A small contrastive image-text model, trained from scratch: encoder layers 14, text encoder norm layernorm.
Rows from block 3 of the text encoder of a small contrastive image-text model, named by matrix and row number. Rows with one number within an expert belong to one neuron, the router's apart. Each number is 128 + 24 x the weight over its row's rms, rounded and kept within 0 to 255. All counts start at 0.
Before each expert's rows are labels from the 100 texts, of 14976, where the router gives the expert most weight on average: "fires on" is the input token at the peak. Only what is clearly more common there than usual is listed. The data: small renderings of single solids in any pose. In brackets: how many of the 100.
# router: slot weights (text_encoder.blocks.3.mlp.router.weight, 16x256), inputs 192-255
# up: expert up (text_encoder.blocks.3.mlp.up, 8x256x256), inputs 192-255
# down: expert down (text_encoder.blocks.3.mlp.down, 8x256x256, transposed), outputs 192-255

# expert 1
fires on: "<end>" (86); "yellow" (14)
router.2 [135 157 175 134  99 123  84 153 151 123 140  89 156 108 129 112 147 103  98 109 142 103  92 148 143 117 135 102 148 112 154 170 146 142 137 169  97 174 138 132  69  96 178 128 124 128 124 125 121 119 147 117 136 114 134 153  69 107 158  75 121  89 130 174]
router.3 [135 127 144 182 156 107 128 135 150 158 145 186 113 111 141 104 133 101 131 100 131 139 135 107 103 115 108 128 133 111 115 172 158 122 142 146 172  95 155 141 149 144 149  83  83 149 126 148 138 132 129 163 103  69 146 176 111 129 125 148 114 142 104 145]
up.0 [112 129 131 110 131 133 153 148 138 148 129 124 145 139  87 158 106 149 151 159 132 121 163 118 170 120 129 140 180 151 109 126 111 119 154 113 154 118 104 157 121 111 121 106 117 134  88 126 102  92 121 109 161 117  91 100 103 117  93 147 127 121  98 141]
down.0 [109 128 119 114  93 136 164 171 112 135 142 105 174 126 132 125 137 154 144 167 128 122 119 150 152 151 140 131 175 124 122 134  78 131 138  96 155  92 113 142 114 120  80 160 164 118 125 149 118 120 164 103 163 142  66 122 112 136 118  97 136 137 110 148]
up.1 [117 134 114 121 149 121 121  99 163 151 100 149 150 183 121 142 151 174 133 149 126  70 149  97 164 139 111 192 153 115 102 143 118  87 195 125 162 119 149 151 119 129 107 109 126 148 150 130 131  59 137 116 134 103  88 116  99 137 108 120 117 125 131 145]
down.1 [145 129 123 115 142 125 141 100 132 143 150 105 170 170 139 129 133 142  99 168 131  78  99 111 119 168  94 147 143 149  95  96  87 133 165 125 159 158 170 155 111 135 117 136 152 130 133 140 134  93 102 109 151 152  94  98  80 162 141 105 119 118 117 110]
up.2 [151  90  86 148 119  92 154 139 161 153 105 146 172 113 107 120  93 102 159 137 129 147 118 101 128 172 114 126 181 150 100  99  96 109 147  80 144 154 123 163 102 155 133 145 142 110 108 105 125 102 120  78 130 159 124 125 104 141 120 103 162 138 130 154]
down.2 [112 140 127 108 152 110 167 157 113 151 100 125 164 154 120 142 138 125 135 116 141 112  91 103 171 121 105 142 170 114 125 137 103 149 157 102 125 101 126 202 153 123 143 135 112 139 132 128  94  90 133 173 115 111  79 129 113 125 160 132 141 121  90 164]
up.3 [109 105  99 119 109 137 141 132 121 127 134 131 141  77 126  98  92  87 122 132 160 117  80 109 135 121 129 112 144 129 138 113 110 128 105 104 102 168 143 125 114 145  96 153 130 101 141 106  74 134 136  82 108 133 131 120 108 135 168 150 167 133 155 123]
down.3 [116 119 131  84 144 107 126 104  86  81 159 101  94 106 111 159 152 150  94  94 175 122 170 178  83 118 152 111 130 121 139 171 128 126 171 149 153 115 115  96  98  96 153 129 128 127 128  98 117 158 160 154 117 100 146 121 147 110 145 169 123 124 106 132]
up.4 [140 116 143 131 122 123 117 113 108 128 136 131 135 135 105 121  94 154 151 153 122 156 115 119 156 150 163 114 119 104 116  95 105 130  94 131 109 128 153 110 132 142  84 135 109 134 142 132 157 115 147 134 123 144 115 138 155 117 100  86 179 115 160  82]
down.4 [117 156 119 149 147 130  92 120  73 108 123 100 115 165 142 116 127 137 143 136 139  70 100 125 118 133 108 147 114 181 123 136 104 141 144 108 126 156 154 171 134 125 181 161 157 137 160 112 150 141 106 120  99 169 123 133 130 162  95 102  94 112 155 117]
up.5 [131 113 110 165  96  89 174 120 126 158 136 130 115 121  94 114 100 122 122 165 134 148  64  97 160 151 125 105 139 121 135  90 127 139  46 134 108 113 151 120 124 178 126 162 132 134 124 152 104 102 161 124 124 126  98 137 127 127 114 131 137 113 130  86]
down.5 [127 112 102 127 144 100 114 149  94 143 118 116 128 154 128 133  95 108 157 128 135  95 102 103 158 134 153 145 117 162 151 127 112 121 141 119 127 179  93 143 120 134 124 149 113 109 146 137 140 145  74 150  99 160 114 139 139 153 115  78 114 124 133 152]
up.6 [141 134 104 146 152 138 143 138 134 175 115 134 150 122 103 118 136 140 136 145 116  91 112  91 149 166  89 147 165 147  95 136 114  89 118  85 118 104 163 144 124 171 135 130 135 112 117 146  96  74 121  85 162 127 104 100 114 118  80 117 157 114 118 125]
down.6 [118 144 126 114 134 152 141 164 111 132 112 127 150 137 136 175 151 146 131 147 101  86  94 116 166 138 129 174 152 154 136 120  89 123 158 114 119 156 131 163 156 125 163 145 151 125 161 121 103 125 130 157 109 143  77 127  98 137 136  93 130 129 160 154]
up.7 [106 144 160 121 106 119 131 159 135 136 141  96 164 136 112  97 113 129 131 213 133  92 110 111 170 149 125 128 159 126 123  96 151 118 103 123 135 117 117 148 130 120 134 145 157 131 118 147 126 105 196 116 123 127 102 132 106 128 123 154 192  91 141 116]
down.7 [148 112 114 124 109 106 149 131 121 158 152 127 193 117 126 113 141 118 125 136 162 107  94  82 128 161 136 111 117 128 145 112 101 180  88  92 108 163 139 119 121 123 128 150 156 125 155 153  85 121 115  96 149 190 118 152 126 142 131 106 134 136 192 110]
up.8 [ 85 108 158 126 143 118 150 128 121 122 115 100 123 132  98 129 145 116 106 183 146 122 111 113 129 134 159 142 154 151 150 127 137 146 111 131 138 118 136 121 186 133 129 123 138 144 125 108 105  80 184 117 102 129  94 132 101 146 149 148 163  67 135  93]
down.8 [190 127 121 137 144 135 164 129 134 156 122 114 135  74 114 120 113 139 178 116 139 141  66  54 183 153 132  99 113 103 123  86  90 149  83 154  95 143 138 129 133 119  98 137 141 145 135 159  82 123 119 111 167 144 119 153 134  96  95 105 147 113 157  96]
up.9 [134 117 117 163 132  99 153 112 118 154 148 102 160 118 138 109 113 109 146 132 118 106  82  68 128 167 118 106 137 168 129  96  94 128 111  87 115 136 163 159 106 137 131 164 136 139 125 137 101 107 162  73 102 153  81  76 118 152 112 156 161 107 136 134]
down.9 [ 94 121 130 145 153 116 148 113 129 132  97 121 148 130 119 140 148 121 146  93 125  89 100 151 167  96 142 108  85 111 162 132 125 125 132 127 100 131 140 115 110 144 129 149 134 166 151 109  66 131 118 168  76 154 111 162 107 121 146 131 137 133 124 129]
up.10 [112 105 135  93 125  82 139 152 109 129 170 107 125 101 124 138  91 130 136 136 123 142  44 119 138 116 137 159 157 132 142 122 119 124  98 106 131 155 104 104 108 138 107 175 146 112 141 153 159 122 159 121  76 132 114  97 139 144  92 124 197  98 170 106]
down.10 [162 139 113 121 133  93 121 125  94 122 164 125 132 153 133 149 105 121 126 137  97 105  78 129 131 154 135 165 177 184 125 133 110 167 138 137 151 161 148 150 151 137 139 160 163 126 135 156 171 119 109 134 140 184  98 131 172 168 132 111 104  84 124 113]
up.11 [165 135 108 102 140 142 153  98 165 154 149 122 133 173 132 102 149 135 102 133 150 100 172 107 140 139 114 188 178 158  81 160 164 138 140 106 160 122 135 160 103  94 125 138 156  97 105 138 139 100 101 143 151 125  97 104 129 120 116 144  86 129 109 141]
down.11 [142 147  88  96 171 168 127 105 126 143 165 119 131 143 126 154 114 158  82 151 119  76 135 152 151 175 140 110 172 172  95 132 130 131 166 116 121 124 162 152 109 108 174 145 164 111  89 134 155 108 114  99 150 136 127 100 106 156 170 176 142 107 116 121]

# expert 7
fires on: "orange" (80); "brown" (16)
router.14 [127 114 118 129 144 139  94 155  89  94 108 104 109 114 144 138 168 130 154 142 121 108  95 127 134  87 157 128  93  94 169 140 105 130 107 139 100 142  93 134 118 139 121 131 106 138 121 108 108 142 103 123 134 160 113 182 140 120 120 170 116 135 154 155]
router.15 [ 97 145 110 124 122 136 167 165 152 150 128  97 112  88  93 136 115 141 144 125 169 103 150 150 115  59 116 157 155 110 137  94 120  90 106 125 170 100  95 111 108 127 105  94  93 121 115 135 144 133 120 135 108 100 135 113 116 105 123  98 109 153  99 163]
up.0 [166 130 100  97 124 110 129 101 144 112 119 156 120 131 106 157 123 137  91 102  92 140 161 154 136 125 145 134  68 135  96 111 144 118 121 153 145 125 139 121 179 149 111  98 105 147 166  89 152 145 156 121 116 135 159 144 139 149 139 129 101 128 120 108]
down.0 [124 139 107 109 162 137 105  93 118  74 148 113 127 143 143 109 138 166  96 109 134 110 122 147  96 142 135 137 113 193 127 141 158 126 140 125 128 173 136 129 133  91 178 137 142 110 145 134 155 122 131 154 134 131 138 119 144 150 170 176 121  92 179 140]
up.1 [128 101 112 141  68 114 140 105 116 149 135 109 114 127 116 138 103 104 114 122  86 119  75 128 114 147 111  89  89 162 136  76 123 153 117 120 114 165 138 144 139 154 150 172 207 151 143 139 141 143 160 127 133 177 159 128 110 145 137 118 155  88 132 110]
down.1 [127 121 151 157 109 161 100 161 178 129  95 123 145 125  96  96 145  69 143 145 139 100  69 148 119 134 140  81 160 115 128  88 117 154  90 125 102 151 137 120  87 156 108 119 177 120 102  88 111 107 133 103 110 119 139 115 116 125 115 158 161 134 132 122]
up.2 [160 151  95 179 159 103 123  95 154 101 119 138 130 151 135 133 143 175 111 123 172 155 135 125 133 123  84 144 120 150 145 149 154 109 162 124 141  83 152 132 156 162 138  99 108 134 151 111 138 131 147 138 139  72 132 151 123 102 149 138  98 125 123 109]
down.2 [130 132 127 169 138 115 115  68 137 109 120 142 131 152 149 110 145 139 110 131 157 114 147 143 120 106 106 134 125 117  93 132 168 121 136 131 146 121 169 116 139 153 127  97 132 139 141 159 155 112  88 117 102 117 147 123 125 115 140 131 108 120 129 103]
up.3 [ 95 104 102  91 182 102 130 125 131 122 157 152  99 114 127 138  60 148 112 108 141 133 144 158 110 131 134 135 129 117 120 133 170  90 133 158 128 133 109 103 102 120 132 117 125 122 175 130 164 130 136 144 117 156  94 101  89 128 156 108 129 158  84 156]
down.3 [119 137 130 112 135 137 142 158 160 143 111 128 151 135 103 117 135 149 141 141 106 106 181 167 144 179 114 142 166 124 107  82 100 118 141 131 146 117  99 111 129 148 138 114 111 143 115 129 146 119 118 126 105 108 132  56  93 123 115 121 124 145 133 105]
up.4 [128 181 127 140  94 130 141 129  98 136 151 101 147 137 112 128  92 152 170 113  72 140 140 156 113 128 120  96 118 129 143 132 128 126 131 158 136 107 132 130 135 113 147 133 127 119 150 120 152 148 143 111 134  86 136 123 172 121 101  86 125 145 115 139]
down.4 [121 155 157 147  96 120 109 194 117 141 144 128  96 159 103 120 158 149 167 127 113 160 147 108 107 109 142 103 124 111 158 138 106  98 134 114 135 115 125 116 119 126  93 135 108 116 102 114 121 154 146 154  95  96 118 131 165 119 110 135 143 160 123 161]
up.5 [131 110 111 157 132  89 126  86 137 113 147 119 115 152 158 138 110 134 102 138 157  88 116 126 100 140 109 124 121 180 134 152 161 128 149 127 164 102 160 135 119 141 186 117 107 150 121 112 121 128 141 138 121  81 136 141  98 141 122 143 107  87 122 128]
down.5 [145 143 139 167 134 105  94  54 144 113 122 109 147 135 123  97 138 148  94 162 199 110 124 164 135 130 105 108 103 164 109 100 136  99 119 136 152 120 162 127  93 152 145  94 159 133 114 159 169 118  95 101 133 153 130 131 121 125 150 141 127 128 148 113]
up.6 [102 121  97  85 169 110 127 144 127 113 147 121 118 107 135 134  77 167 119 120 138 130 146 151 107 100 121 140 139 109 144 106 154 125 120 136 153 157 129 117  99 117 120 120 125 113 130 145 138 136 151 138 104 168 106 110 116 133 148 137 123 121 119 128]
down.6 [137 118 139 102 164 128 136 155 146 150 132  98 129 170 128 122 138 153 133 143 115 131 170 169 130 163 106 127 148 133 126  64 128 129 149 154 146  99 113 108 148 162  99 128 121 100 147 119 133 115 117 128 133 112 136  73  89 122 104 115 118 133 130 126]
up.7 [111 175 142 136 136 108  90  77 106 120 110  93 119 150 107 113 142 156 116 183 128 112 143 105 117 143 114 139 112 153 103 142 136 119 156 132 141  99 191 158 129 107 127 166 148 148 152  97 143 112 186 141  90 167 100 118 131 150 122 129 157  92 140 122]
down.7 [167 122 103 112 143 135  92  74 114 129 113 135 140 139 139 123 135 134 101 161  96  93 115 153 120 155 117 137 118 147 114 108 134 113 120 143 120 157 154 170  93 122 151 125 168 153 139 128 153 113 123 103 145 156 150 142 125 168 122 104 118 106 114 125]
up.8 [121 106 168 138 120 100 139 123 121 112 149 105 123 161  94 131 117 149  90 125 147 132 109 118 122 145 162 102 114 151 152 120 127 136  91 146 147 109 154 117 152 145 155 136 152 157  96 157 163 114 151  96 126 137 118 127 140 157 155 134 181  84 132  98]
down.8 [143 166 107 158 138 132 139 184  88 140 138 119  83 101 113 138 127 133 192 154 122 135 119  90 130  97 122 142 102  98 185 114 145 113 122 146 119 132 135 124 135 135 104 164 112 142 169 169 155 103 130 169 122 157 112 156 174 114 114  86 100 116 156 135]
up.9 [ 98 102 125 176 165 129 116 140 110  99  97 132 141 107 149 100 125  98 150 125 130 126  80  79 164 116 148 106  90 136 111 162 138 156 106  96 130 159 152 138 144 170  97 119 109 162 121 102  93 142 127 132 114 140 111 144  92 131 125 151 145 107 187 145]
down.9 [140 122 139 134 124 104 125 161 128 104 119 148  98  92 129 153 114 109 187 125 109 153 116  60 118  79 163 145  70 113 162 187 133 115 124 131 104 136 131 142 149 134 107 140 118 126 137 117 106 153 141 169 130 149 131 162 142 135 136 133 171 143 140 151]
up.10 [148 134 120 102  94 140 161 115 116 143 138 152 146 133 124 115 110  71  78 115 120  90  79 124 157 127 127  78 110 139 119  91 130 174 102 128  98 129 158 102 127 135 174 157 168 103 112 106 123 109 127 104 166 162 135 132 110 141 141  91 143 110 114 122]
down.10 [121  86 138 154 147 125 135 142 153 148 138 163 150 103  93 130 127  93 160  59 152 119 124 131 119 121 124 150 131  93 123 137 129 137 118 102 113 115 105 115 150 132 104  78 132 135  78 121  91 150 132 150 133 127 156 118 138 110 155 149 181 154 136 161]
up.11 [131 137 102 119  88 136 154  85 152 124 122 143 123 105 126 121  73 101 102 111 119 135 108 123 102 143 138 115  98 146  96  95 130 128  69 135 109 132 136 133 167 178 125 128 124 117 157 122 143 128 164 114 119 141 163 124 131 143 116 104 139 133 131 111]
down.11 [136 112 135 114 137 128 126 121 110  92 130  98 135 154 128  87  87 105 122 140 148 114 114 145 106 132 128 125  82 157 130 105 137 168 114 153 142 136 132 126 116  88 135 167 161 141 120 119 153 123 121 124 124 131 160 140 119 102 151 141 111 103 146 126]

# expert 6
fires on: "purple" (70); "black" (14); "checkered" (8)
router.12 [141 105 126 129 135 140 135 103 119 170 143 163 167 150 108 157 118 138 141 138 132 102 151 140 149 163 148 136 133 109  87 156 150 104 173 156 155 139 153 117 150 131 164 115 106 142 135 107 156  74  94  94 131  83 168  99  96 118 123 104 114 150  96 120]
router.13 [106 136  96 120 151 143 133  92 146  94 127 123 178 179 118 148 127 145  98 161 129 122 151 105 121 112 121 113 139 134 114 122 158 143 151 113 148 142 140 128 169 125 104  81 138 123 121  90 153 100 129 120 124 116 135  65 115 161 129 120 140 115 137 157]
up.0 [178 109 133 135 113  96 130 122 161 155 119 121 152 131  75 131 108 111 171 110 123 157  91 130 190 187  98  91 130  86 126 130 115 121 118 134  96 132 126 100 118 175 170 155 109 166 118 153 122 109 104 110 125 123 128 122 129 101 113 109 145 115 113  49]
down.0 [142 117 106 134  85 143  84 120 135 131 106 128 119  68 150  82 138 118 124 170 165 159 137 119 124 136 119 118 129 121 147 157 111 117 150  66 112  90 127 178  74 103 111 143 144 105 103 128 117 157 116 110 153 123 144 125 143 133 140 131 121 160 132 137]
up.1 [119 150 140 179  66 151 122 175 120 158  97 138 142 134 134 113  93  98 167 131 126 180 123 147 141 119 116  95 101 104 133 113  98 139  82 115 116 113  83 126 118 157 139 142 130 125  95 105 100 144 125 142 104 130 146 131 130  99 150 123 131 120 151  98]
down.1 [150 105 100 157 142 113 124 148 117 158 124 136 135 124 125 139  95 124  92 119  69 138 103 111 156 158 102 147 126 136 144 119 161 133 126 126 111 114 138 109 141 117 140 140 131 126 121 152 172 124 123 152  79 137 108 120 151 151 121 131 107 106 147 146]
up.2 [120 119 123 119 108 141 134 156 124 128  97 122 156  85 130 103 107  65 178 120 136 113 106 128 119 130 107  96 128 131 124 100  89 134 104 110  93 136  73 151 106 150 100 142 118  89 123  91  88 149 135 127 115 134 138 121 106 129 149 146 124 142 133 120]
down.2 [115 138  89 102 117 131 156 164 106 164 128  88 116 122 126 115  97 136 126 117 130  66 129 116 157 155  95 115 154 126 150 128 141 170 111 141 107 131 106 132 110 133 164 117 148 120 134 143 113 139 113  96 137 127 115 110 122  92 106 160 112 138 124 116]
up.3 [175 112 124 147 124 128 170 134 145 114 128 121 167 101 106  73 109 111 146 121 128 140  74 120 138 129 121 145 151 159 119 120 144 130  83  86 118 164 102 149 121 126 109 161 148  91 126 136 145 107 108 115 157 153 108 115 111  91  91  79 113 143 145 112]
down.3 [ 87  72 143 156 134 124 120 169 105 171 106 117 129  93 133 127 121  67 152 123 148  93 136  98 140 123  94 119 141 150 157 137 105 155  94 114 143 153 102 150  98 139 144 134 138 118 119 136 101 167  96 109 118 152 131 124 115 111 131 146 161  88 157 150]
up.4 [117 134 108 116 118 138 145 127  94 124 164 118 126 144 108 126 112 161 103 156  99 142 157 136 117 163 156 109 160 115 139 131 133 132 155 122 152  93 133 100 160 131 109 153 171 105  97 102 150 114 170 129 137 161 120  94 170 133 133 120 151  98 128 128]
down.4 [145 161 134 137 148 154 125 129 102 140 161 103 114 198  92 128 127 151 134 188 142 117 144  92 138 147 132 137 147 138 140 141 120  79 174 123 172  90 136 132 114  95 139 147 150 134 118 131 197 114 118 129 139 130  77  97 150 126  84 118 117 137 121 145]
up.5 [202 130 127 122 133  93 130 131 153 180 149 147 141 103  90 104 118 156 131 131 123 187 125 117 174 154 140 142 149 112 127  97 123 112 107 143 105 143  95  93 110 137 137 152 130 127 110 166 114 133  91 124 162 114 146 113 131  80  97  92 111 127 163  75]
down.5 [116 142 123 116 120 122  89 114  90  96 192 105  74 144 127 110 146 126 140 132 165 129 155 147  98 110 162 131 146 120 176 194 158  84 146 127 145 135 119 125 109 102 138 159 138  98 123 145 130 144 143 145 113 121 134 120 179 150 140 118 138  98 140 118]
up.6 [150 121  99 117 102 129 155 152 138 154 103 146 136  97  98 109  93 125 149 128 113 146 121  99 138 113 148 109 117 123 152 104  88 102 102 124 119 110 122  95 125 154  73 141 157 140 145 118 137 122 157 123 144 130 133 123 146 125 122 175 100 131 122 119]
down.6 [113 160  96 176 125 148 111  95 109  73 116 109  85 166  99 116 129  82 132 101 162 105 119 124 115 116 131 101 121 172 133 138 164 102 128 111 154 127 120 124 178 119 113 146 159 122 153 120 152 126 195 140  95 143 109 120 158 139 113 184 140  90 142 142]
up.7 [154 116 132  87 104 173 133 113 104 132 128 124 114 132  94 121  84 121 121 107 119 131 129 150 143 163 151 117 115 137 134 119 132 118 135 158  92 128 120  77 143 127 112 145 155 141 162 122 148 124 101 139 121 152 145 137 155 117  99 126 108 109 127 101]
down.7 [ 90 141 104 147  96 149 129 139  97 118  95  97  91 110 139 106 126  96 104 135 129 102 114 141 108 129  91 114 136 180 169 163  95 185 128  97 135 136 116 128 168 123 141 157 140  88 153 121 150 145 132 157  99 158  78 162 137 120 162 161 141 114 123 140]
up.8 [162 137 134 158 107  95 122 151 106 156 103  87  89 128 119 118 104 107 156 119 139 176  88 108 143 132  94 109 128 112 166  67 113 142 107 125 108 124 143 131 113 171 116 172 142 131  89 148 114 136 119 102 108 106 121 117 157  91 110 119 172 115 168  86]
down.8 [ 94 183 110 145 156 131  85 127 137 128  82 114 119 151 114 159 150 170 151 104 152 110 174 123 134 127 117 132 105 104 141 134 154 107 119 148 107 104 122 130 114 169 126 134 138 165 146 124 149 144 124 154  69  87 125 142 123 100 117 115 126 161 115 129]
up.9 [102 163  74 131 100 165 135 203 113 102  88 120 115 115 163 104 108 114 103 140  82 136 133 132 126  88 132 133 152 140 140 133  75 202 135 123 114 114 138 148 143 129 117 132 122 118 131 100 154 153 165 134 105 165 106 119 144 138 149 122 119 120 119 135]
down.9 [171 123 152 124 114 130  99 109 109 115 140 155 118 169 103 138 110 153 160 124 131 113 127 121 100 155 134 129 118 131 111 119 108  63 165 139 155 106 130 116  98 105 101 117 115 142 101 128 201 124 116 149 157 101 141 125 186 134 102  64  74 152 133 119]
up.10 [118 144 109 138 111 154 118 106 117 138 151 103 132 139 160 126 135 133  99 138 104 146 131  96 111 139 135 129 149 151 152 167 116 133 130 117 118  93 137 144 164  89 177 134 171  98  89  94 152  94 181  99 128 155 133  94 150 148 133 112 150 118 113 107]
down.10 [153 182 110 145 148 152  94 145 117 115 165 127 124 163  94 142 132 168 150 166 174 109 158 133 112 143 118 131 175 134 104 139 114  78 173 124 161 115 142 127 107  83 154 120 152 139 102 134 205 100 131 159 136 112  69 123 151 125  89 108 108 122 143 137]
up.11 [123 104 124 161  97 113 124 131 143 130 104 134 102 118 134 111  71  77 126 114  96 162  77 126 124  81 138  94 114 108 148 117  92 108  83 153 108 119 104 107 127 174 146 160 125 127 121 122 116 137 122 124 103 120 164 155 131 123 148 127 149 141 122 111]
down.11 [124  90 133 128 109  89 127 123 112 151 143 130 155 137 137 155 142 163 124 138 106 109 127 130 157 159 130 128 104 123  83 113 122 112 117 137 122 110 124 115 149 162  91 132 136 139  94 144 167 123 151 141 124 129 149  84 157 132  92 104  82 162 149 123]

# expert 2
fires on: "red" (55); "blue" (19)
router.4 [114 178 124 114 113 126 129 163  81 141 130 135 143  78 130 109 158 123 136  91 109 129 132 128 119 111 146 135 134  98 117 103 124 165 138 123 110 139 149 124 111 107 114 149 131 103 156 140  80 117 159  81 138 183 145 113  69 157 110 138 120 122 132 121]
router.5 [163 112 183 147 125 161  84 100  77 112 126 134 146 134 152 166 119 105 175 134  99  91  96 106 125 118 135 147 142 145 116 154 110 155 131 135 127 150 118 140 127 131 149 174 123 122 127  94 153 137 114  92 132 145 123 152 125 174 114 149 125  94 129 132]
up.0 [123  90 124 149 123  95 179 141 142 171 103 137 125 129 111 158 111 131 138 134 186 124 120 127 112 157  95  69 143 116 115  77 131 134  94 148 163 124 118 130 127 126 123  90 139 133 112 137 116 117 157 114 147 100 100  83 129 107 109 134 147 152 100  86]
down.0 [153  93  93  85 168 146 144 124 172 173 136 136 151 104 120 101  94 150 127 110 114 141 133 142 147 211 115 146 172 125  90  87 141 129 100 123 140 119 116 125 136 167 132 118  99 116 130 125 112 131 113 124 164 122 131 102 122  89 125 126 115 117 123 119]
up.1 [156 143 111 105 130 146 110 119 122 145 143  93 133 148 144 125 144 133  97 130 145  79 130 132 146 149 121 147 169 157 161 152 152 115 109 120 117 106 152 167 133 100 167 162 171  90 120 149 117  64 135  84 138 158  91 123 142 120 120 126 105 100 114 110]
down.1 [144 149  88 107 135 147 126 128 125 142 151 100 104 112 105 143  99 146  91 136 121  95 136 160 150 158 148 118 172 150  95 133 159 124 110 122 119 119 122 130 122 121 144 141 164 103  88 162 113 114 118  90 160 125 130 133 145 150 115 154 143  95  85 124]
up.2 [121 141 160 121 170 143 163 159 113 104 108 122 147 139 114 114 135 145 158  87 120 117 149 118 156 117 140 101 164 106 165 145 178 168 116 141 114 149 157 132  96  99 126 146 147 152 118 146  76 106 170 140 144 142 122 167 105  95 128 118 137 122 141 103]
down.2 [100 130  95  92 149 163 145 158 112 105 132 104  93  89 122 125 111 173 136 104 123 126 160 154 106 120 148 115 108 100 166 108 117 108 130 152 129 140  90  95 130 109 110 131 117 114 154 110 138 162 133 131 135 112 127 107 134 126  97 111 124 135 141 119]
up.3 [135 120 130 134 101 106 130 129 145 169 100 136 139 105 104 165  91  66 139 102 172 157 118 112 190 129 124  93 157 138 122  99 146 101  95 115 128  99 131 167 116 155 135 129 131 176  88 141  96 130 113 120 126 109 130  91 118 117 129 145 170 158 138  99]
down.3 [119 144 108 113 165 148 160 128 159 146 109 121  89 113 131 132  95 161 133  90  94 123 141 127 106 141 119 145 123 144 147  92 167 153 167 127 120 128 107 134 143 141 105  97  92 108 114 135 115 118 139 155 132 139 153 105 141 136 141 140  84 138 132 141]
up.4 [138 103 136 151 111 104 117 102 166 171 116 185 140 125  49 137 141 136 108 116 152  64 131 147 157 134 107 101 156 129 130 110 123 105 109 130 125 142 140 102 126 155 120 123 184 159 101 112 129 116 108  73 140  97 136 136 110  75 125 120 136 155 126  78]
down.4 [149  95 122 148  90 149 136 115 126 110 162 126 106 140 147  99 131 142 115 139 122 147  89 137 124 118 128 136 110 118 137 151 126 133 118 110  86  91 107 144 154  68  95 121 128 137 146 139 147 152 152 156  85 114 144 128 140 137  97  91 130 132 126 110]
up.5 [104 113  99 138 142  98 139 133 165 142  95 149 133 156 106 150 150 163 120 138 171 125 122 127 123 120 105 173 126 112 123 139 118  83 156 121 169 100 125 111 113 115 131  64 124 141 103 176 139 128 106 132 124  71 131 102 103 142 133 128  95 161 132 134]
down.5 [144 113 122 153 136  98 146 126 180 131 142 161 142 147 105  96 126 150 100 149 118 146 140 128 137 137 100 120 147 101  91 103 179 130 117 132 174  83 147 116 117 156 122  87 113 113 109 120 167  70 108 117 120  93 111 103 129 118 102 129 124 128 103 105]
up.6 [134 110 132 151 130 116 152 177 134 111 126 151 158 119 103 153 127 124 169  87 153 108 133  84 157 103 113  78 162 105 145 144 155 157 104 117 125 149 156 117 107 144 170 143 167 148  97 151  70 111 144 113 119 124 111 132 100 106 109 144 157 154 146  94]
down.6 [116 124 140 109 116 159 134 146  99 125 137 106 102 109 117  84 108 156 142 129 142 138 185 164  97 104 145  93 121  95 166 105 126 118 108 147 133 140  81  93 120 114  93 110 141 113 138 119 103 152 121 170 130 132 131 133 161  92  97 124 118 161 160 132]
up.7 [119 111 114 146 139 112 135 132 184 146 104 158 130 133  99 149 163 116 132 153 162 119 115 120 147 108  89 128 147 118 121 123  99 116 158 129 168  90 123  95 125 114 125 105  96 148 100 134 127 110 124 160 124  99 110 115  93 141 110 148 119 177  92 153]
down.7 [152 104 136 151 133 150 160 156 182 164 132 174 170 127 111 110 127 139 121 114  90 141 123 130 145 152  97 166 171  93 100 102 164 119 150 121 132  83 132 132 143 169 107  80  67 134  85 116 145  87  99 109 108  89 110 102 106  97 133 118 120 173 112 128]
up.8 [151 113 108 163 134 130 139 119 173 125 127 123 132  96 103 104  89 129 118 112 134 162 112 125 125 148 137  68 151 159  95  75 130 131  92 108 160  95 109 125 135 164 116 122 151 156 114 113 104 103 159 113 130 131 102 120 116  79 111 115 137 137 117 110]
down.8 [172 102 124  74 163 108 126 142 173 162 159 168 131 124 122 152  67 148 125  98  88 188 154 134 181 165 107 133 163 157  63 100 149 121 148 150 112  91 116 142 118 151 144 106 112 127 105 124 123  90 109  89 148 148 126 104 125 129 135 150 112 145  85 118]
up.9 [125 135 128 105 162 117 140 128 136 140 103 133 178 125 102 122 134 129 183 107 164 113 139  89 164 114 121 117 163 123 150 139 164 141 117 141 129 125 152 124 109 121 153 148 155 156 127 114  92 136 154 117 163 115  80 127  93  84 108 127 181 146 124 100]
down.9 [ 99 133  93  88 125 145 132 122  74 130 148  84 121 122 159 108 122 144 126 120 156 120 160 139 107 122 141  86 135 110 152  97 134 119 120 152 104 123  90  85 123 102  94 124 146 101 115 115 116 176 151 155 108 124 127 146 143 110 100 125 150 115 137 119]
up.10 [132 122 107 105 146 105 138 145 203 165 106 179 130 138 115 149 124 144 141 123 166 115 127 119 125 144 131 151 133 136  83 116 161 114 137 121 163 108 139 107 126 137  95  90 119 124 119 130 131 100 129  88 144 107 119  95  94 113 124 130 122 166 123 128]
down.10 [139 101 144 120 160 121 131 117 192 145 142 160 161 160  94 128 127 142 126 125 100 149 142 128 151 170  91 136 143 128  76  92 162 120 141 113 170 108 129 124 146 143 138  81 103 146 116 125 153 100 124 111 136  98 116  82  83 105 118 117 129 159  86 107]
up.11 [127 106 144 136 115 118 107 114 136 124 142 172 116 150 101  95 101 135 112 149 153 150 127 129 115 135 149 151 133 104 106  99 153 114 109  95 123 112 107 117 143 161  72 144 144 123 129 134 155 127 156 111 132  95 142  77 152 121 101  78 136 127 121 107]
down.11 [125 148 120 118 114 116 119 110  84  94 165  76  94 156 136 142 123 138 121 151 122 118 101 117 104 100 154 145 144 173 147 151 127 157 139 130 125 128 149 166 149 123 139 140 139 130 132 112 191 108 137 156 104 164 119 127 177 159 107 130 111  85 113 124]